From a checkpoint of a small sound classifier.
Model: arch transformer, norm layernorm, layers 12.
Training: 8200 steps, batches of 128, held-out accuracy 92%.
Data: 78125 training examples, 13.4 epochs.
Rows from block 8 of a small sound classifier, named by matrix and row number. Rows with one number within an expert belong to one neuron, the router's apart. Each number is 50 + 12 x the weight over its row's rms, rounded and kept within 0 to 99. All counts start at 0.
After each expert's rows are labels from the 100 clips, of 14976, where the router gives the expert most weight on average: "top examples" is what is common among them; "loudest" is the band of the loudest frequency at the time of the peak. Only what is clearly more common there than usual is listed. The data: simulated modem signals in the audio band.
# router: router (model.blocks.8.mlp.router.weight, 8x192, trained with AdamW), inputs 0-191
# up: expert up (model.blocks.8.mlp.up, 8x96x192), inputs 0-191
# down: expert down (model.blocks.8.mlp.down, 8x192x96, transposed), outputs 0-191

# expert 7
router.7:45 57 40 44 55 46 66 60 44 48 36 53 56 35 37 41 28 35 37 42 56 40 52 60 28 29 30 58 19 35 55 65 35 54 57 64 32 53 46 52 58 62 57 41 49 47 66 28 46 46 70 51 78 40 54 53 60 15 29 48 54 34 43 50 57 74 49 65 36 51 46 41 53 66 54 49 57 38 61 63 74 62 39 60 50 45 50 52 52 59 67 42 40 42 33 50 53 47 54 42 59 56 49 71 34 47 39 63 41 41 25 74 63 46 66 53 43 30 53 64 25 40 66 35 32 19 64 60 47 61 51 36 46 56 67 38 39 47 61 46 43 49 58 54 58 47 55 49 55 57 67 68 51 43 51 52 53 33 50 40 48 49 28 63 63 29 58 37 51 56 37 40 54 75 47 52 66 54 51 38 43 43 51 45 26 60 51 46 66 53 67 52
up.4:48 31 49 58 48 42 31 28 37 56 55 35 41 67 70 92 58 55 43 54 63 31 47 63 55 56 54 87 64 40 57 51 62 41 62 59 55 45 46 53 47 72 52 55 46 61 62 47 59 48 29 43 75 55 51 48 65 42 66 61 47 23 37 36 56 48 36 57 66 51 67 32 60 58 52 31 46 63 50 56 37 33 42 61 21 39 51 56 51 37 49 54 33 50 51 53 55 56 42 48 41 43 65 76 49 51 40 78 31 25 33 48 46 66 46 64 45 54 63 41 37 35 58 40 39 47 47 35 43 67 42 56 41 59 26 56 68 31 41 43 45 51 49 45 56 32 30 54 61 47 67 57 49 36 58 30 52 48 45 43 42 44 71 50 50 52 40 54 58 60 31 49 62 54 62 49 40 57 48 50 60 55 65 61 56 68 50 35 54 60 29 42
down.4:21 68 40 58 45 51 69 61 40 61 45 28 67 55 51 47 48 44 54 59 41 59 43 40 23 52 59 44 38 49 38 35 18 26 46 21 35 48 43 68 56 40 58 43 61 28 56 67 58 73 51 39 20 44 47 47 48 81 65 49 46 73 39 49 43 46 82 57 40 50 43 52 55 54 37 49 53 33 52 65 63 57 62 59 60 52 54 42 44 55 72 34 57 39 46 43 41 47 46 55 58 57 49 65 56 50 73 59 56 41 48 64 49 47 39 35 55 59 49 50 48 61 46 64 62 51 40 61 66 48 51 37 36 43 56 39 61 48 47 30 67 54 41 50 46 63 50 45 46 66 52 51 61 56 65 59 72 52 48 75 41 63 49 65 54 54 43 23 48 37 75 52 58 60 45 49 57 37 64 54 45 59 60 64 49 18 53 47 38 32 28 45
up.5:61 56 58 62 69 36 49 34 44 67 47 36 53 49 48 70 25 46 50 31 42 63 35 59 39 37 39 55 50 55 54 36 36 37 71 45 45 43 70 63 54 58 49 39 52 55 37 57 49 41 50 48 49 58 55 44 52 50 65 39 41 52 43 46 74 47 50 35 42 67 54 76 70 65 56 43 53 30 58 48 41 76 36 45 41 40 42 61 57 51 39 52 39 40 52 64 31 50 56 51 51 35 50 31 67 53 33 40 56 47 45 37 60 33 56 49 56 67 40 40 19 49 39 51 15 77 53 36 28 71 25 51 40 50 52 32 64 44 37 73 49 45 54 59 36 45 49 68 42 49 60 46 65 58 63 65 58 47 43 47 46 37 60 33 64 65 51 58 49 44 42 39 68 54 71 77 54 50 35 57 52 48 55 50 65 62 21 39 66 35 35 46
down.5:50 51 39 81 65 65 36 48 61 53 59 31 30 42 45 55 61 78 56 51 44 47 57 36 43 44 40 25 54 40 55 24 51 41 65 54 51 56 50 62 58 49 52 53 53 50 50 67 36 53 59 52 34 57 41 75 38 50 54 72 60 69 36 54 42 50 42 51 68 61 54 57 57 40 48 57 58 34 31 64 70 41 58 59 38 48 64 51 49 41 61 41 52 48 46 21 65 53 70 41 46 39 44 58 47 53 61 55 44 41 48 50 45 61 58 42 56 43 46 60 54 50 56 82 32 37 48 47 32 04 38 86 56 52 42 46 45 51 49 44 46 38 42 51 47 44 60 66 55 62 61 32 61 49 55 30 43 42 39 56 54 38 42 72 55 50 36 49 44 53 52 34 56 62 46 50 33 34 15 21 43 53 58 41 63 61 61 50 63 69 50 52
top examples: carrier: 3.5 to 4.5 kHz; 50 baud
loudest: 4000 to 8000 Hz

# expert 6
router.6:55 48 43 28 53 39 64 43 24 43 36 49 57 32 71 38 49 34 26 42 51 55 33 62 43 40 38 53 20 37 58 56 63 70 47 72 41 47 31 61 52 48 68 41 59 46 68 46 69 55 51 66 33 50 45 66 69 36 50 57 57 45 27 57 38 59 35 46 44 44 32 43 63 50 43 47 53 26 51 61 58 34 33 52 57 56 33 29 55 55 41 48 59 39 40 52 57 58 59 37 41 49 36 42 42 35 55 58 24 38 29 53 53 51 64 51 49 41 29 62 64 35 66 44 53 36 45 31 58 66 44 44 44 46 62 59 52 60 63 57 37 58 68 54 40 42 58 51 55 87 73 52 48 55 48 48 54 49 54 58 40 50 67 45 46 45 65 35 52 62 44 56 64 52 49 56 57 48 53 56 36 41 56 28 36 64 57 41 86 57 78 49
up.4:52 60 60 75 63 63 38 38 45 51 47 60 50 50 57 41 59 23 51 39 35 39 79 24 58 46 35 40 39 75 28 31 48 63 48 38 57 45 49 52 41 24 58 36 53 57 67 47 32 32 46 44 43 54 50 56 43 29 61 49 52 39 53 49 37 47 53 55 60 49 65 36 51 41 48 53 54 58 47 50 51 58 48 27 78 53 39 48 44 45 43 36 63 63 49 52 51 62 33 42 38 54 50 48 57 59 50 70 60 56 48 60 29 69 39 67 53 22 51 40 69 42 63 51 58 46 55 60 77 65 62 40 50 52 62 45 52 81 49 43 47 17 34 41 48 41 45 39 50 66 78 53 52 36 70 45 35 58 67 57 72 58 54 53 65 54 51 63 72 36 57 56 46 45 36 64 35 68 43 38 35 61 55 44 41 43 54 54 60 60 63 49
down.4:59 55 54 30 56 34 33 44 71 45 50 33 71 55 46 45 44 50 42 41 50 54 27 46 50 53 65 46 71 54 54 57 48 45 28 43 41 62 30 48 60 64 46 59 62 34 44 54 58 51 53 61 52 54 46 61 30 58 74 63 62 51 36 45 57 44 48 56 49 12 49 58 46 67 31 61 47 61 45 79 50 39 51 58 37 33 58 53 42 65 39 64 47 40 54 47 44 46 53 38 48 36 57 52 29 57 48 46 52 49 53 79 73 43 76 47 57 52 72 36 31 38 41 56 52 57 43 67 23 57 55 62 49 59 53 36 73 40 34 41 76 71 37 59 54 34 56 62 42 48 57 49 44 68 39 60 50 30 56 65 55 55 65 66 31 55 53 38 45 36 32 44 49 47 65 57 51 48 41 62 76 37 38 73 53 52 56 48 45 30 27 38
up.5:32 48 49 39 68 58 61 37 58 65 49 44 62 21 69 40 46 52 40 43 54 72 42 49 52 56 44 54 65 37 51 54 42 49 38 27 55 37 50 70 30 38 39 59 33 56 57 49 52 72 49 47 49 76 48 54 44 58 66 38 47 69 57 49 38 67 45 68 42 68 52 47 59 43 52 67 50 52 62 62 57 43 59 62 53 56 62 58 38 66 55 79 53 40 59 33 50 49 44 48 31 39 40 28 50 60 56 54 40 28 25 57 52 37 38 38 33 31 64 48 44 49 44 36 55 27 33 50 67 40 44 44 46 53 47 56 56 37 61 58 62 30 51 40 31 61 52 45 73 55 58 39 55 67 46 41 44 46 65 37 53 63 56 51 56 65 59 42 79 60 46 46 66 59 42 47 69 44 63 46 67 54 46 27 53 52 37 44 57 27 10 35
down.5:68 44 62 47 58 61 35 59 49 48 49 33 30 78 34 70 50 32 61 59 60 38 53 57 43 40 32 65 40 42 59 55 73 45 34 52 87 54 66 38 67 43 47 43 60 50 50 40 62 35 42 32 66 60 33 31 56 52 44 63 46 35 34 40 54 42 35 37 20 43 44 63 45 52 36 55 53 60 51 49 37 72 48 32 46 43 48 52 46 47 73 37 43 65 65 73 51 55 51 58 73 50 60 58 58 55 56 57 65 43 63 42 52 60 51 43 69 62 55 42 34 61 47 59 33 46 61 52 43 75 55 38 58 48 63 46 54 57 34 52 56 63 53 55 64 20 49 46 37 56 59 47 27 47 61 29 38 48 51 50 36 63 49 56 45 44 39 60 34 63 43 39 50 45 49 29 45 46 49 44 41 44 49 60 25 31 53 56 59 25 29 31
top examples: 100 baud
loudest: 4000 to 8000 Hz

# expert 4
router.4:50 42 50 30 51 51 22 48 35 51 38 48 44 36 56 43 39 36 32 35 52 43 40 54 32 48 37 45 25 66 44 37 57 78 67 71 26 47 52 63 41 55 43 43 62 59 56 39 68 30 30 68 49 60 48 62 58 31 51 40 46 59 31 56 40 63 49 60 52 38 29 48 55 48 51 49 63 44 38 66 56 36 41 57 66 49 35 40 53 58 29 55 47 58 44 36 61 56 39 31 42 42 66 56 63 41 35 50 27 46 36 48 52 39 54 62 37 29 18 53 54 64 67 39 46 30 59 49 49 53 36 44 52 57 60 65 50 42 62 73 56 39 62 49 47 52 61 62 62 54 71 61 53 49 42 35 44 53 50 70 52 68 63 64 55 32 67 37 61 76 54 37 59 79 58 62 63 45 48 43 33 38 47 44 60 49 51 57 63 46 73 56
up.4:45 44 55 43 53 51 45 72 55 40 57 53 42 59 47 49 44 55 46 41 56 46 51 49 48 25 65 37 20 45 65 61 60 52 66 52 49 35 29 62 38 53 30 38 55 51 86 58 64 52 30 53 44 43 29 41 64 59 70 53 50 40 50 68 63 58 52 45 59 59 57 68 61 44 48 45 51 43 72 65 41 22 39 66 67 46 51 47 48 54 48 48 71 47 35 38 38 64 50 62 44 55 37 59 39 50 53 44 63 53 32 64 48 17 42 54 55 51 61 46 57 52 33 42 59 42 58 36 62 69 73 41 45 50 62 54 63 73 56 38 36 34 63 64 52 10 50 52 38 66 51 23 40 56 71 65 52 43 62 54 63 40 29 52 53 42 33 45 50 53 45 28 47 49 61 51 64 42 55 47 64 52 48 44 61 61 59 48 67 76 68 42
down.4:65 48 48 54 42 62 64 25 57 68 44 66 47 34 51 55 60 54 54 34 58 40 30 67 38 59 53 53 25 36 19 56 55 53 61 55 40 67 64 42 71 64 52 45 49 56 53 31 43 72 51 56 44 39 55 48 81 66 41 55 40 49 42 54 55 36 36 40 27 58 41 44 48 70 45 57 42 44 48 38 60 42 32 57 46 77 53 28 43 53 82 32 44 52 49 52 61 66 48 46 54 36 43 47 42 52 50 26 50 46 31 29 27 53 63 40 50 68 61 38 53 40 57 42 36 41 47 47 52 43 54 41 51 43 64 47 39 45 57 49 37 56 36 73 47 52 53 54 59 44 64 61 56 60 41 43 65 39 49 26 62 65 53 38 57 76 55 57 59 20 49 49 59 38 41 36 62 35 74 64 58 41 45 44 34 33 48 37 30 60 65 46
up.5:62 59 59 52 51 52 72 72 33 45 39 65 29 39 62 59 41 31 50 55 42 52 41 58 35 26 33 44 44 23 49 65 47 37 55 53 44 89 49 37 36 61 53 65 45 44 76 36 52 55 75 38 67 46 54 61 56 22 61 43 62 64 61 34 33 62 48 53 45 53 59 47 42 44 45 49 40 72 41 45 75 36 50 54 60 52 54 29 66 56 42 55 70 61 35 50 54 44 26 72 32 37 63 36 57 49 36 46 36 32 56 42 52 66 52 17 36 79 49 59 50 50 48 37 48 42 62 57 43 47 59 44 67 38 57 39 53 36 58 54 22 57 48 52 51 43 40 42 42 30 31 63 48 50 37 50 58 40 52 59 54 53 55 62 63 57 62 55 54 50 58 37 47 42 58 53 45 52 43 55 48 44 74 32 36 56 65 46 46 47 45 55
down.5:32 42 58 51 65 46 46 42 26 54 61 51 63 31 49 56 61 61 45 49 53 46 41 27 53 45 49 63 73 61 33 58 33 49 51 47 55 41 36 57 68 45 62 46 64 41 38 76 49 60 51 50 32 52 57 61 66 59 32 48 42 21 46 49 46 40 59 39 29 52 54 70 53 55 50 31 62 35 64 60 54 56 55 50 41 46 48 52 20 61 68 55 40 39 52 49 48 45 64 38 79 50 52 48 43 64 53 60 44 57 68 68 33 64 40 64 61 34 36 31 47 62 62 56 45 55 75 44 65 57 39 60 37 44 45 64 46 58 47 45 38 42 49 48 26 41 80 35 61 62 49 41 56 45 52 47 49 45 54 29 53 48 46 29 51 38 47 59 68 62 33 47 61 69 60 31 52 71 54 54 64 56 24 70 45 72 43 66 69 27 59 52
top examples: carrier: 4.5 to 5.5 kHz
loudest: 4000 to 8000 Hz

# expert 1
router.1:54 57 53 54 56 71 41 38 67 32 56 38 73 57 20 49 66 43 53 51 48 58 59 39 54 70 50 44 54 47 45 52 47 38 40 65 57 58 61 44 55 54 39 64 49 44 28 72 40 54 40 43 33 34 49 76 63 65 35 32 33 37 50 47 66 45 50 54 53 40 58 27 48 55 46 53 49 63 54 53 33 57 61 60 55 50 55 85 49 35 37 47 42 41 50 44 58 46 36 32 51 51 58 33 37 59 39 50 56 56 61 56 53 73 57 59 84 34 48 46 47 65 53 44 46 48 59 71 59 56 44 37 54 61 34 49 47 39 52 56 45 59 51 51 55 52 41 56 30 44 29 25 62 25 74 60 54 54 31 61 28 30 29 56 35 37 43 58 59 41 46 42 55 29 30 42 43 61 50 62 49 73 46 46 54 60 62 30 21 49 33 38
up.4:64 49 34 45 71 64 42 46 48 24 49 51 47 60 25 50 54 60 55 51 48 49 60 45 63 58 70 46 52 69 34 42 65 35 47 63 41 66 53 36 56 49 32 54 63 39 70 47 63 15 47 69 44 50 37 59 44 34 59 49 51 50 53 47 47 62 42 47 41 69 46 21 23 43 32 62 63 48 47 63 47 67 43 42 62 58 49 47 37 42 67 55 48 54 53 53 56 56 67 55 57 60 47 57 70 45 51 70 49 55 32 43 64 55 38 50 50 53 40 30 49 39 59 48 60 49 39 46 65 35 71 48 47 71 53 34 57 51 41 52 55 43 53 52 39 55 59 54 57 39 63 43 48 54 63 65 53 12 67 44 58 59 34 42 57 44 27 53 42 78 52 37 41 50 32 52 55 56 41 48 34 44 62 40 34 50 41 10 50 68 77 65
down.4:52 52 49 53 57 46 53 39 58 42 46 36 46 59 49 37 21 45 61 45 74 32 70 13 41 33 56 71 51 49 57 63 36 45 58 34 62 34 26 62 21 58 69 60 47 81 37 55 57 53 50 48 42 47 51 42 60 47 42 51 50 39 65 59 58 50 45 48 55 25 59 52 61 51 50 50 33 38 54 46 47 42 65 65 61 25 53 24 53 51 58 42 69 70 35 49 46 48 44 54 58 40 49 54 60 63 33 73 47 52 73 34 46 44 50 47 59 46 63 44 48 42 77 43 40 34 59 50 51 44 50 40 46 51 47 43 57 54 50 70 45 55 58 40 43 34 42 71 47 67 39 66 72 48 44 57 59 55 33 42 42 54 60 67 63 52 64 59 43 37 32 67 45 21 59 29 40 51 59 52 40 49 35 33 51 63 62 67 70 61 34 60
up.5:54 39 67 81 44 63 52 56 41 46 41 53 34 37 69 59 51 46 49 49 42 24 71 65 81 39 53 54 45 45 44 63 45 50 30 52 65 52 63 58 21 62 54 58 37 66 54 50 32 30 52 62 43 32 74 58 58 43 59 54 59 71 52 51 51 53 37 52 45 34 54 59 51 75 62 49 62 67 67 57 53 48 25 45 42 64 81 52 70 55 51 66 56 47 83 41 66 61 47 53 28 45 50 60 49 57 46 55 46 57 50 59 34 46 53 50 41 41 55 46 49 68 50 58 64 34 83 48 29 57 54 62 57 66 12 37 55 40 58 36 34 45 65 66 38 47 44 39 35 42 50 45 48 58 49 33 42 39 44 48 63 48 60 61 45 53 36 49 43 38 47 57 41 66 46 54 63 48 46 51 56 52 56 59 59 42 69 43 30 58 49 52
down.5:44 59 66 48 52 47 53 38 59 54 69 45 55 45 54 74 45 54 41 56 65 71 38 43 35 46 45 39 47 56 43 63 33 53 51 43 56 62 48 43 75 41 45 46 44 23 46 69 68 56 77 67 65 52 59 45 29 43 69 45 43 54 64 40 45 28 64 65 67 48 62 47 67 53 58 54 40 53 46 52 36 74 64 48 63 46 48 68 42 37 63 27 51 29 37 33 57 76 56 57 50 67 63 51 52 36 50 56 59 63 65 63 63 63 56 57 67 28 51 52 38 69 37 65 53 47 51 34 48 43 42 28 38 50 37 50 37 51 64 58 47 57 55 64 63 62 60 83 64 53 47 59 43 42 51 41 50 66 71 45 43 43 48 52 39 59 42 47 27 54 50 43 49 35 46 47 40 56 57 58 64 67 17 73 36 51 32 26 50 34 50 45
top examples: frequency hopping
loudest: 2000 to 4000 Hz

# expert 3
router.3:61 23 67 81 55 46 66 65 68 59 57 55 53 45 61 53 80 45 55 35 36 59 69 51 66 64 46 54 65 44 41 40 52 48 69 39 38 39 46 30 37 46 50 23 39 54 34 66 28 54 31 51 49 40 55 42 46 57 63 64 45 70 42 45 62 55 71 52 61 44 59 67 70 46 48 26 53 51 41 48 48 64 51 61 42 43 52 50 66 49 46 69 48 37 58 52 51 42 68 66 41 59 64 49 57 43 36 59 55 58 70 55 34 57 49 46 44 73 50 56 56 58 34 49 56 55 55 30 66 30 72 64 50 47 53 51 49 63 36 47 72 42 33 43 62 55 39 42 48 38 41 47 55 40 40 29 52 37 40 30 34 49 47 25 62 42 35 39 39 24 48 41 48 35 50 57 61 42 38 46 27 63 50 55 61 49 33 62 24 44 46 43
up.4:52 58 66 41 45 56 64 52 52 62 66 44 57 46 49 30 50 47 43 24 61 66 46 52 46 38 41 64 57 35 36 45 37 45 60 54 43 53 39 63 50 21 40 59 40 69 27 38 44 59 64 51 40 51 66 48 40 37 58 59 27 32 43 59 44 54 24 22 52 58 34 84 62 61 65 43 68 46 37 48 44 43 42 48 56 44 52 45 39 34 32 25 51 50 51 60 63 66 51 54 48 45 51 61 71 71 48 67 53 62 73 66 62 49 57 44 64 58 56 47 59 87 59 55 53 48 25 59 46 76 48 53 77 56 49 51 39 58 37 58 58 56 74 53 44 44 46 57 41 39 53 51 53 60 44 60 58 52 51 38 66 63 49 52 74 51 48 53 53 53 68 62 49 28 66 67 67 69 49 60 52 43 48 38 41 47 57 47 52 24 37 52
down.4:68 59 68 58 68 58 31 54 65 39 42 47 58 72 56 51 53 59 39 49 47 62 65 36 47 51 53 42 36 46 39 47 66 48 45 32 51 59 24 64 51 47 40 47 44 39 57 46 54 44 45 60 65 56 36 64 66 81 51 30 55 39 52 65 73 40 66 56 46 54 56 48 36 40 52 52 45 55 60 40 24 27 73 61 86 33 52 53 60 45 53 46 58 49 52 49 48 47 46 64 63 64 53 42 42 39 44 72 29 33 76 47 45 72 49 51 50 35 53 47 42 33 44 52 52 47 57 51 55 53 56 55 56 55 47 40 67 65 46 47 59 21 24 56 30 50 73 65 44 49 56 50 43 50 55 51 74 41 44 52 46 63 35 56 49 38 17 48 49 33 39 30 52 55 55 48 56 60 39 53 49 35 25 66 56 66 48 57 36 24 38 35
up.5:51 44 59 61 60 36 60 44 58 55 46 54 65 49 56 51 40 46 29 58 78 52 61 38 51 44 49 54 35 61 69 51 35 36 52 60 56 52 45 47 58 39 47 43 47 51 42 50 55 49 21 50 50 58 53 63 41 41 66 52 41 50 42 35 69 57 52 41 35 63 43 30 43 78 30 62 56 45 45 49 57 41 60 45 59 60 80 62 56 53 59 63 62 44 29 34 58 57 42 42 40 47 45 50 60 47 48 37 46 81 65 63 69 61 78 81 51 35 53 62 63 36 58 30 65 39 57 42 50 66 54 59 68 62 26 36 35 62 60 58 56 50 69 68 46 59 24 37 35 49 50 44 60 51 51 61 49 64 37 50 65 40 34 61 43 61 37 48 58 44 20 21 49 49 27 69 51 67 46 59 56 37 62 66 58 69 53 44 48 42 52 58
down.5:42 51 52 58 52 57 50 36 22 58 52 49 62 68 51 58 65 53 54 42 46 52 64 61 55 59 65 46 57 47 57 43 31 60 67 24 56 47 25 56 54 46 55 64 53 58 50 30 57 58 53 27 44 52 41 39 30 65 40 59 63 68 73 44 68 38 42 56 39 35 47 46 73 26 52 53 41 36 58 38 61 85 60 55 39 51 41 52 61 39 44 40 36 49 52 60 45 51 49 50 50 43 46 80 77 47 52 37 24 57 42 41 62 58 49 25 28 62 59 32 33 34 43 64 31 47 62 49 48 43 42 54 27 40 57 47 43 66 60 52 41 43 48 57 37 50 42 39 31 56 71 71 55 44 59 48 59 77 35 57 37 52 57 43 34 66 65 61 60 45 57 54 54 61 70 50 52 47 60 43 50 36 53 62 26 54 59 59 42 51 69 27
top examples: carrier: 1.5 to 2.5 kHz; 400 baud; chirp spread spectrum
loudest: 2000 to 4000 Hz

# expert 2
router.2:34 50 44 49 57 52 65 39 28 46 29 47 56 36 59 21 41 61 40 47 44 40 46 53 33 47 45 41 28 23 54 34 41 62 30 66 41 47 34 61 41 44 38 60 52 43 67 37 68 33 38 53 53 49 40 72 65 22 52 47 51 52 32 50 34 64 48 51 48 36 27 57 57 68 48 43 47 42 57 68 54 42 53 48 46 66 36 34 35 67 36 44 50 46 32 45 49 58 44 24 54 36 62 47 55 36 39 41 17 62 46 49 34 29 51 71 51 31 22 46 54 45 40 34 51 21 49 28 48 50 37 54 49 29 67 43 44 57 55 40 38 51 55 71 53 44 64 59 59 70 72 54 60 63 41 42 41 37 57 69 39 43 57 47 54 37 45 58 49 63 38 61 61 65 49 48 45 54 45 57 44 47 52 35 40 54 49 55 72 49 65 45
up.4:55 60 59 36 53 44 68 53 67 22 64 45 53 62 20 52 53 60 31 52 41 50 53 55 54 63 37 41 52 26 40 43 30 47 49 16 45 45 53 43 62 43 41 60 41 55 52 33 64 41 43 76 53 47 44 36 51 75 35 53 52 29 61 55 54 58 60 45 64 38 57 52 42 61 44 39 52 43 49 35 53 55 55 44 65 43 62 44 91 49 60 41 59 65 41 50 72 30 48 56 47 44 41 48 62 60 54 33 26 50 46 61 52 50 42 48 57 44 56 51 46 40 55 39 62 34 78 68 52 39 46 48 58 35 58 54 44 49 52 58 52 40 63 27 36 34 79 57 59 72 23 31 52 51 59 56 55 56 53 50 35 38 44 42 64 38 72 22 52 26 42 59 50 46 54 45 70 37 39 64 37 49 47 49 47 65 53 50 44 66 45 63
down.4:41 53 51 29 68 68 45 62 44 72 54 42 52 44 62 43 37 40 65 60 44 57 50 57 56 43 64 29 45 52 67 47 59 70 55 68 58 51 45 39 52 56 53 41 44 35 39 55 57 65 34 39 42 45 40 33 62 60 59 37 52 35 58 38 33 49 47 41 53 67 48 44 57 47 46 60 46 45 51 50 49 83 36 61 71 61 67 54 62 53 60 39 46 44 49 51 11 60 41 50 58 58 69 25 21 50 52 54 62 47 55 32 56 24 63 40 55 41 68 40 37 47 55 50 47 55 59 55 61 66 54 51 66 49 56 39 78 21 38 60 58 42 45 58 56 43 52 80 65 46 55 61 49 64 37 47 58 41 40 38 51 28 52 80 42 46 34 72 35 60 60 53 69 56 61 29 42 67 74 49 54 57 48 63 60 41 59 39 44 45 44 57
up.5:56 74 57 39 57 55 67 50 54 50 56 42 31 44 35 46 72 57 35 33 56 51 48 42 54 51 57 43 65 43 42 34 54 37 45 31 56 47 56 45 57 46 51 60 32 34 53 68 43 53 60 53 24 38 52 48 74 63 41 65 64 28 40 66 75 50 89 49 65 49 61 63 57 46 55 51 71 40 33 50 47 31 32 68 40 62 57 39 36 32 18 46 41 62 65 49 49 41 85 57 51 48 53 54 44 60 36 52 21 43 63 49 39 54 44 49 50 63 39 43 39 46 33 41 55 65 70 43 74 53 73 65 33 41 49 36 40 38 55 42 48 51 58 33 43 41 43 30 52 66 54 45 50 68 46 63 49 65 34 57 36 55 51 56 61 54 47 76 35 36 56 25 42 53 59 54 48 59 39 53 48 48 54 47 46 48 56 62 38 57 47 54
down.5:46 50 37 62 40 53 75 42 64 42 66 21 48 59 51 53 54 45 46 52 55 53 45 58 61 38 77 53 42 62 54 44 42 54 59 73 56 35 48 44 51 71 48 64 59 63 44 41 39 48 53 39 46 54 55 39 63 19 70 44 31 46 52 67 40 72 32 42 50 29 35 47 57 51 28 52 42 40 41 44 65 62 49 64 36 61 55 50 46 47 67 47 60 50 39 58 43 64 33 34 35 33 50 60 36 49 59 37 71 52 30 49 29 37 61 60 28 55 48 40 43 58 47 64 35 53 41 37 72 38 37 45 56 49 55 45 63 68 78 72 46 64 52 42 60 57 36 54 45 47 45 45 57 51 42 44 60 64 41 13 67 32 65 38 37 47 54 37 21 62 49 72 53 48 40 40 48 64 45 40 63 52 41 48 58 52 60 50 70 43 71 40
top examples: carrier: 1.5 to 2.5 kHz; 400 baud
loudest: 1000 to 2000 Hz